A small sound classifier, trained from scratch: waveform 16khz input.
Rows from block 7, named by matrix and row number. Each number is 500 + 50 x the weight over its row's rms, rounded and kept within 0 to 999. All counts start at 0. Numbers have three digits each. After the name is the row's rms in percent of the matrix's.
# fc2: squeeze-excite expand (model.blocks.7.att.fc2.weight, 384x48), inputs 0-47
fc2.90 095:529471566553488537473452480513515417482586473521590475532480589557546537478580520433552553502489523461523434568474585517560474541480647497495491
fc2.91 101:432508443442505544532584507473537410561535518525406464500495407514515599474464613493522497463447535449523531502501491494590542432559578521456454
fc2.92 101:519485472520374485455509552558484683492442522497561466491526435556542510446496505500483540482440486416526478420465542480543549526483478448556554
fc2.93 089:581469596539539478520586507500483442550470452545460496537468492503495543524423447386482629584482495417472511430460497525512463482459472442543561
fc2.94 088:502544425472555539508477478518476433417598531529549477507582414547488440486574595470539449419547540561463459485495555457513586467432549502512469
fc2.95 114:496506366483546518454486452593548544506576562468471494493514478511520491493529424499502558485494465487500521521450521588583644483379497541539492
fc2.96 092:498495431463553604499509510595582596548610530445493494531489447516568546492520454509516549492529527558430433442491548591463536543506575481521465
fc2.97 112:503508470466478543500545547486514441497446462486472529486537601484505538459422475367539638493503523575467475445449512540531487447469528385583500
fc2.98 091:461482491464532506479530513514449580491401521477481496532473483408533554455450583573417575474544402469455527461541581491461431406554482564533482
fc2.99 093:500480502488490523480584552466548478488551487523569501520490479508544490479600605426429481489505490478532513518473530357575534452396507624537486
fc2.100 120:495476475528544508512560556489526593483557539517559474494524486511556495496507550424469467498526465499410448467510539546612501572360543395559436
fc2.101 070:502570529518520495500542538364508558512511508468554466448454518546543533472455627505519444479553514511467536501532590560553646483498520430481459
fc2.102 105:456524411475445510528503521476535508623543465455564481516401470562479494529559499529489479515456469519455523469496561497539502598480541528678525
fc2.103 112:515504474518520475476493590473516415434511437516487489510493516546489559496297634519497450475516499475465539518520586525552553525457471485463490
fc2.104 071:447536541496569471458521454450527580565525469499393489472461488501438494499414452482388420432458482579452530489556479571565463501449506521550423
fc2.105 088:539516587485504536510458611422534560469485381495479463506531548518501425496440592523461602516496473552553523492499583531529497407458520443444497
fc2.106 078:455527528507394517472525436437522543480518465446420465529497379463486526500458578530475489445490527445482485531455596462406544603583501502438490
fc2.107 130:492490428500452541527518525503500486458587551525353480501514523571523488490515528489541525464551477610618519518479482568472534528604581422530524
fc2.108 089:514450584486445563448437511490528528563488583493535468492511568513518391525490423341499569475495538488478447466454493469481433428461505426485483
fc2.109 108:471442418535545490511496388481474543426470342523478484490549572463502507531472568416472556488493508445476511467508565513527475411510601456514505
fc2.110 112:472512486489577499525503542588552536586524466517490469492518515553495418500426453537602662477403439489536469494469571568555474500507532497520525
fc2.111 127:514488463492502502492507439504521456440495520475525480479468654521493580505464400531464601472565528563535534520476602459501551484439624524487447
fc2.112 086:542414438484465487501523530496475617537582431569520516483501493422501578484566495553458585509508490430492474573517453432562487533611523577496507
fc2.113 110:493518455480497483500480456495498454405481623521475484511434433435580415496490577404556448500498503512486482492469593438429468499599576475469469
fc2.114 066:491446500481466521489501483465545504566528499474484492538471487481507468528463525527344551519505512580374426536535413387505554534424419488537541
fc2.115 108:521458319534549461465482519520522505457510539529560438477497574508520562447488439538385514529524471507523477503502495511517454513402594512583542
fc2.116 109:487525617552494497504450589424450508568531509492476501496525414498497519520632534390384527492508488451485481457480503516521546454450543412526474
fc2.117 092:507526519489484426456528565430481573545511444434532485482577585499512608499469512511527572513603488561498535484531523483464533502442399545621541
fc2.118 084:469458455499454492543580478562432522441603488463458519472519508510542443395463521498463622526506541526517421510530530431591478459434501556580540
fc2.119 074:483457463545586514528539444500499583510367471521472514435477537388481521494387437543504497466498484472523416507517498476468531567469400566528439
fc2.120 095:511568514498504501490495548492471470601451531472477511537541471509520518481420525389479537494395562548472467474563519466504370522492340503476514
fc2.121 097:487518550473406515383458489517426489590526546520455517519471541478455587537545464602459518564500491567479463519505499621483529498516549512601456
fc2.122 088:547442474505484440490588511448480529427463551488494577496450427514527529514504589498525498498510416579462447522484578381563489497422543561466592
fc2.123 082:491481553515532478494456562475537416569511592529446478506483485510523541537357518569485570466494486534496525476502611505426515546403412551554535
fc2.124 098:498480486449402495475414421545467582529438571479484526478494560470493443489447533517460504526423513596509540499476405524485497525486477581535357
fc2.125 089:521533490518455495478488542489568488551489507525491525527491480441516515498470402625632586493493519493490527549528593515394498527489400548566422
fc2.126 081:518461558455571535458443597500552527523600555504522478495458528493532463455486610494560503530509446558529415532463583554476484560409528423522561
fc2.127 093:494435444568510501547453467502524496438488431477547490513511583530528535507579579393480562513490489397449519547499574505463459415457539373503475
fc2.128 088:473508493520505527544503448547508630526537499506439491500483483536481461496514473520452456542497430532558517622460523434342531503458385481553453
fc2.129 128:513510438488463453487468551536494399470502404489477515521454573509479559505329582428463511537514510528481569465516585571506573500453534463501492
fc2.130 068:543498439559511481428489506484456483452514420462544508524536555472484435501552532542318446534510434555502485511490518572496569492409560448470437
fc2.131 114:479534451474502498477515402443482502525529477508470537469467415453469579523509425522506378550470437529462590540487546591634474453466499512432487
fc2.132 094:511514522496480525503446583457486443525587498505513568483574433478532570486487524548605471549563516504571486424444576444446620564481463525564523
fc2.133 077:416456528473512446467512603448485527553480515550563463478557543476474506421618440472461505496521514490571510506523624474468425514537469391493443
fc2.134 083:485513530522491483549454502573573514487462467504529428508483571523464540454345496400509556473416541434511538519437555475516506492525488368533448
fc2.135 090:481504490471463496498509509491522395423503474487493564503518383560472507497592610441505596464511533507535541508406501483431502526396555454565548
fc2.136 094:478472566530615494452543434457545538529532502506565500516573523483527546517452530452487552447508593389540493494540577507533568543477635483545524
fc2.137 073:480497506489429608548462418525488518498490465463542511514457398499505477536660525505463480445488467424559516468488388445461494447534519491589515
fc2.138 125:517514506514533503489500543525515409510514447534493518523455496547524559506272646487458487464471466474504500528496580493536462483491469471547492
fc2.139 086:491516555489466453489485428561602596576476494490474501509505525489550641524559559481585450512523483492512474455469442571482446445514453453600451
fc2.140 131:518569526527433533502484541564484554387445409481521440476517510536475438500463626461540592496493478590524517503463512522451530557560582503426524
fc2.141 089:498534505512565568516534452471552518513406504528522489441507410473571410484384561502521545501513571569569543426476560450560511486449550473428451
fc2.142 145:496530470492464475544506489532449446428535500507576480546551456505498405492579652522596481517483483518566524519530459582443560443517549586443518
fc2.143 093:444537526496480530477494600507541531476499492439527411475510403475504494513582590445467452479502507440476536482423456582549596399458555474579484
fc2.144 081:538470514525407478470575540447485585548529510534507516549472539491472475485478602436601407464525500449562487488497517517517564589592486513397443
fc2.145 132:526523565467462504536542466472453417563664523509495522502452517451482430498560452584458514510507481494478516473489483433415603572463469576494552
fc2.146 075:547412514469468602485505551590492551508536573480499456414467568500527593498559565502481522546495488539503500545447493516470639538538496597531534
fc2.147 101:489512410525473519527511396473528454487559501526515508522514502514523397477517448428602459464456487485504477580458561539435361488581574472551484
fc2.148 107:499542507497561504508486590480475558449613564531447527507484458496576508491606588530577438492525498568525481466459543417456475509456553556608501
fc2.149 105:491520519471509494493486567535512392556574571492491509521494541486537551480516515529560400495468508512503490469563541620373492519505597598550432
fc2.150 083:570474563450498485477444553489584502549503460557497503481555490572530370493396455422482582529509456597490515536466543499465445559520404507511495
fc2.151 095:433536389513527407450502467507426610492481524477350473503470552468521520521536516498439538515482492514502514562533535480383546444531513532432478
fc2.152 072:479508504574570516484477423493452504507573568495541503453561441490539541506433660523536490497517526475466504503522592499586438449481463555424414
fc2.153 096:498478503487451463485595541521505457466520471517614511501482596499435546507461623537509568440483493500553460493460476475474517500545479350595543
fc2.154 118:479503429524472520565566510502505465632466526484408482556511473520466515516472594450641477475497532527499461551517538526422552503582457496599506
fc2.155 077:437483477510482517480458447511518441548484547412458500528455498556500612481528489461489489424500547600451568426542478482428596553383564462506482
fc2.156 112:521481531513541495496492490457492588586501524486532511495485425468462416467542500563413481499472497585517477522545353577483556370545506490553556
fc2.157 103:535476505522512472508455559523466471424627495547438498528507505454426529507516528542564525492433468513415480511499494514510560557637582366506494
fc2.158 127:505482559510475499485487401464476516384521356498487506509447585501501502476355592480499511460511510479474541503528572523514505480465551581572496
fc2.159 076:484497516519511459542470429548488454488613585545549474492502541533487424504474474431660462524504512494510590566473536498495445556589525494586486
fc2.160 067:545526451533506436584461401492480495445491454391542474552487500472500448565502459364501607412564485453490564495456483522550470509510527444491517
fc2.161 097:500518491558442523462480361530507630477503494487447468476470458540486516500573593411522575524528527484517485614451499451483449449442523447516545
fc2.162 085:488480443462604492508500521446488521499524511460381509511476383462490551511616516463544513522571536523502555607513495591576435549480459503543470
fc2.163 087:562527483546471510517525507458497461521494546529531506522467533459508522493627635468562421450489484572547508525526568503588611535543571448572477
fc2.164 121:494455466480443489517499286468518529410517466489450488493522440537501544481512576496566503536494480415498474520501570552517610555521514517480510
fc2.165 093:524525529505513517465500510456474519508519423462506511497601417532430494452564479582504567503475529638532471524491349517466529503552450464591462
fc2.166 106:513490523505526519547501514510532664430467502460415424488446547456505420507556545518492390507513476560491514460525490565481522365558476502469480
fc2.167 086:477515426551516504533505583529403575476650567512530483486538552469498543451383551473382410473490461481472486465495489505485535527516485537511481
fc2.168 103:535503558500496506478503413544446528556533553510610544520452463449534606504447549516542596478492506434495514529480567478576529536489645544451491
fc2.169 071:472483433496540488483491519488517463451485520524571508515521543462471463539559502524752486523514506527509458534484500477533570499525524543583569
fc2.170 112:502480516538472546536493498497488502593458554488547440489509576480532592509513613513446599479514476486473491466535469544597409448476600612471523
fc2.171 093:481559559482489511544438550480493563571451518482471540509541485451512589504416483489511553498397524548461577415596543525524485548407398561522490
fc2.172 108:509439526515619399493511497459481554487454470547490513485482455462510420511550499483541521573442514481500516561478555465536487476597399502653538
fc2.173 169:498519509506531481492521456483493582494470544510309516488504461507531506479548436511646541478514506557489498542486504560499566510590601477442508
fc2.174 116:486489369469514574491461529439463490480508581534451512474477511476508534506529598499524467469524484543452518452488460408599462592439578518383490
fc2.175 095:520494523529543493498475417565462542567460529456495526486495455415550565521503521507568655512434476409483542500481513464579404495485590541469548
fc2.176 114:483527436487539481560504515499457497427554542516457512528503491508483408509540641489420471491497482620560506518543490560516543530558570585383508
fc2.177 078:492536520551495524488510450471532534541471513467589486509448563540504330450557527512505609486516513534566523505442584574529559522533577508415508
fc2.178 086:547534470514484539518476425430534581446611453554495464523556500503500420448476580552592577517456481456531526543544570533488398417498544497492470
fc2.179 100:472479458491464471525509418512503570497513589550519458480533455506574470498507503515458431455463559339444480525496582490557600415513413509510518
fc2.180 086:466462559563551457571409522482511582491487594489486461473532395553522498493596488485506448493519506505537510491467657587496501488491586460490523
fc2.181 095:522511492458418536503477526450477500482523472465453501467520444469536478509425503425445578534493518512568439555481533395565535501652467531617552
fc2.182 101:476454520481440506507449565578452508496551538488504481520468557505521557517448454498489563506512438553475501444461574545368362489572429592502480
fc2.183 079:449522435473503497491552538513497516407467446477493519480529623497456591485434513506486593489499540451551554475489581422521584520457593433586485
fc2.184 101:452478482448463590523500501385521517509513535551436459513538561504510587523583583410526505502510401487505466478492558418573485586504581501464461
fc2.185 101:502527602517472530491510463524548369428496582558545433476512626535446482486467362475540553495533531548511490463441533543522523516501518469460476
fc2.186 105:507458379493566487539459489553447520385483528524428515500470598446506426480532426476433599528547495498536496507541518544504510499626552498541489
fc2.187 088:575511517533531587467468528465521388335454521479477467529472488494554490497478564546414522486493445521550555498516480583455605490495500448550477
fc2.188 083:537514602510530451515475498462551579508585554536495448527507452515479539483510593542483507547559452523411522509509571389611558564493543526578503
fc2.189 076:484486532504523530464530424442535481607396501493582469501494485515499348483500447415505475480532551420535485527471573506448567413551478506445489
fc2.190 114:516459560526459500464519481529522436505375563500524452521546587489541522494407583501559534536504512457540493500451612557607540563548468512485576
fc2.191 086:487459477529508488459419492471539533475545502515529547513474491419492504527498572548447582549564505510536459513549607501442635584570460559591447
fc2.192 132:491501569518597533479426567433506437567529523492477538512455459457501456512563527513551595503542550522499559480433572494503486569423358536544474
fc2.193 174:528472432490536413543480508535532478502291528487476513511528505486555519484512554464482598495502487541512523484537544425446453547582402500507516
fc2.194 076:514531588562528510448470478580611508627466450524450507493484577523519498496484425504482548467437481554471550483555488515453511499419397578559520
fc2.195 094:568478472542519499538454492497452450579589536496570505484541584530475508521570489485560541470516536559576491506536570516433573477550489660567510
fc2.196 115:492515532494463527496541481455489524584528447489558512495495671479521517522474450540480694525542544507532515499510494471547545482480575527566462
fc2.197 072:466392584586385454483504536515512545420510478507507453516553578478552476506518478430497416517511465607442453494448506434533498430495535508548558
fc2.198 100:531498540552537472498539360459487443528490558509498541533517449511523414533524556549354532547545464462463516504504570573491604549481539564475512
fc2.199 116:503500547470444503468504497552473543547486408504545481492521547506468420484522451626405526477474462617533391496484432544520611509469511451536465
fc2.200 095:482487388504527533536510486531492434510525520479628534508487554478491526550412580450441501510498514405549470550499419489572535598468450556586514
fc2.201 086:422495494494436474471422523474467727454521500491428494485480638486540478479584512501553501515525499513538495475496473476500478475503474540492491
fc2.202 117:498495483519479529441530543540520610480474521529533461514514542569500564490514547530604331496529453464473501500509454437456593480526432466601485
fc2.203 072:519470465548470493488490542585522484496502602473594529526554539451512490545554594542593498474440498480444510438491609485505482585566547495610529
fc2.204 084:497526478446502523501538431522526369432544544477612512549533495480523408468519532604592458542516571531470487475479468552620460520478521469478486
fc2.205 115:483511604533473437506525456423542478565563521482551488474496471499443468499603566485350455525450449450435460514479496546521500556432525461588489
fc2.206 085:453429525492475509511516596447514352526457534508482490509469446538439537478543423545479545509454480592515478508565421511597524557498531587431473
fc2.207 091:518517470442545529432497535522525482458452496490704518496490489495477554541383571433491495528532486506508452510486607483530538487551444540441495
fc2.208 073:497460493572610472606593486467499468365528533514528547474433485489485546519565532491541516465467505521531547491481559509486407553528509599421474
fc2.209 092:504465442469442503414503467536494479587543576502431525467471479528507534443483537530522541479444500588494529557422534520502444466353492495636524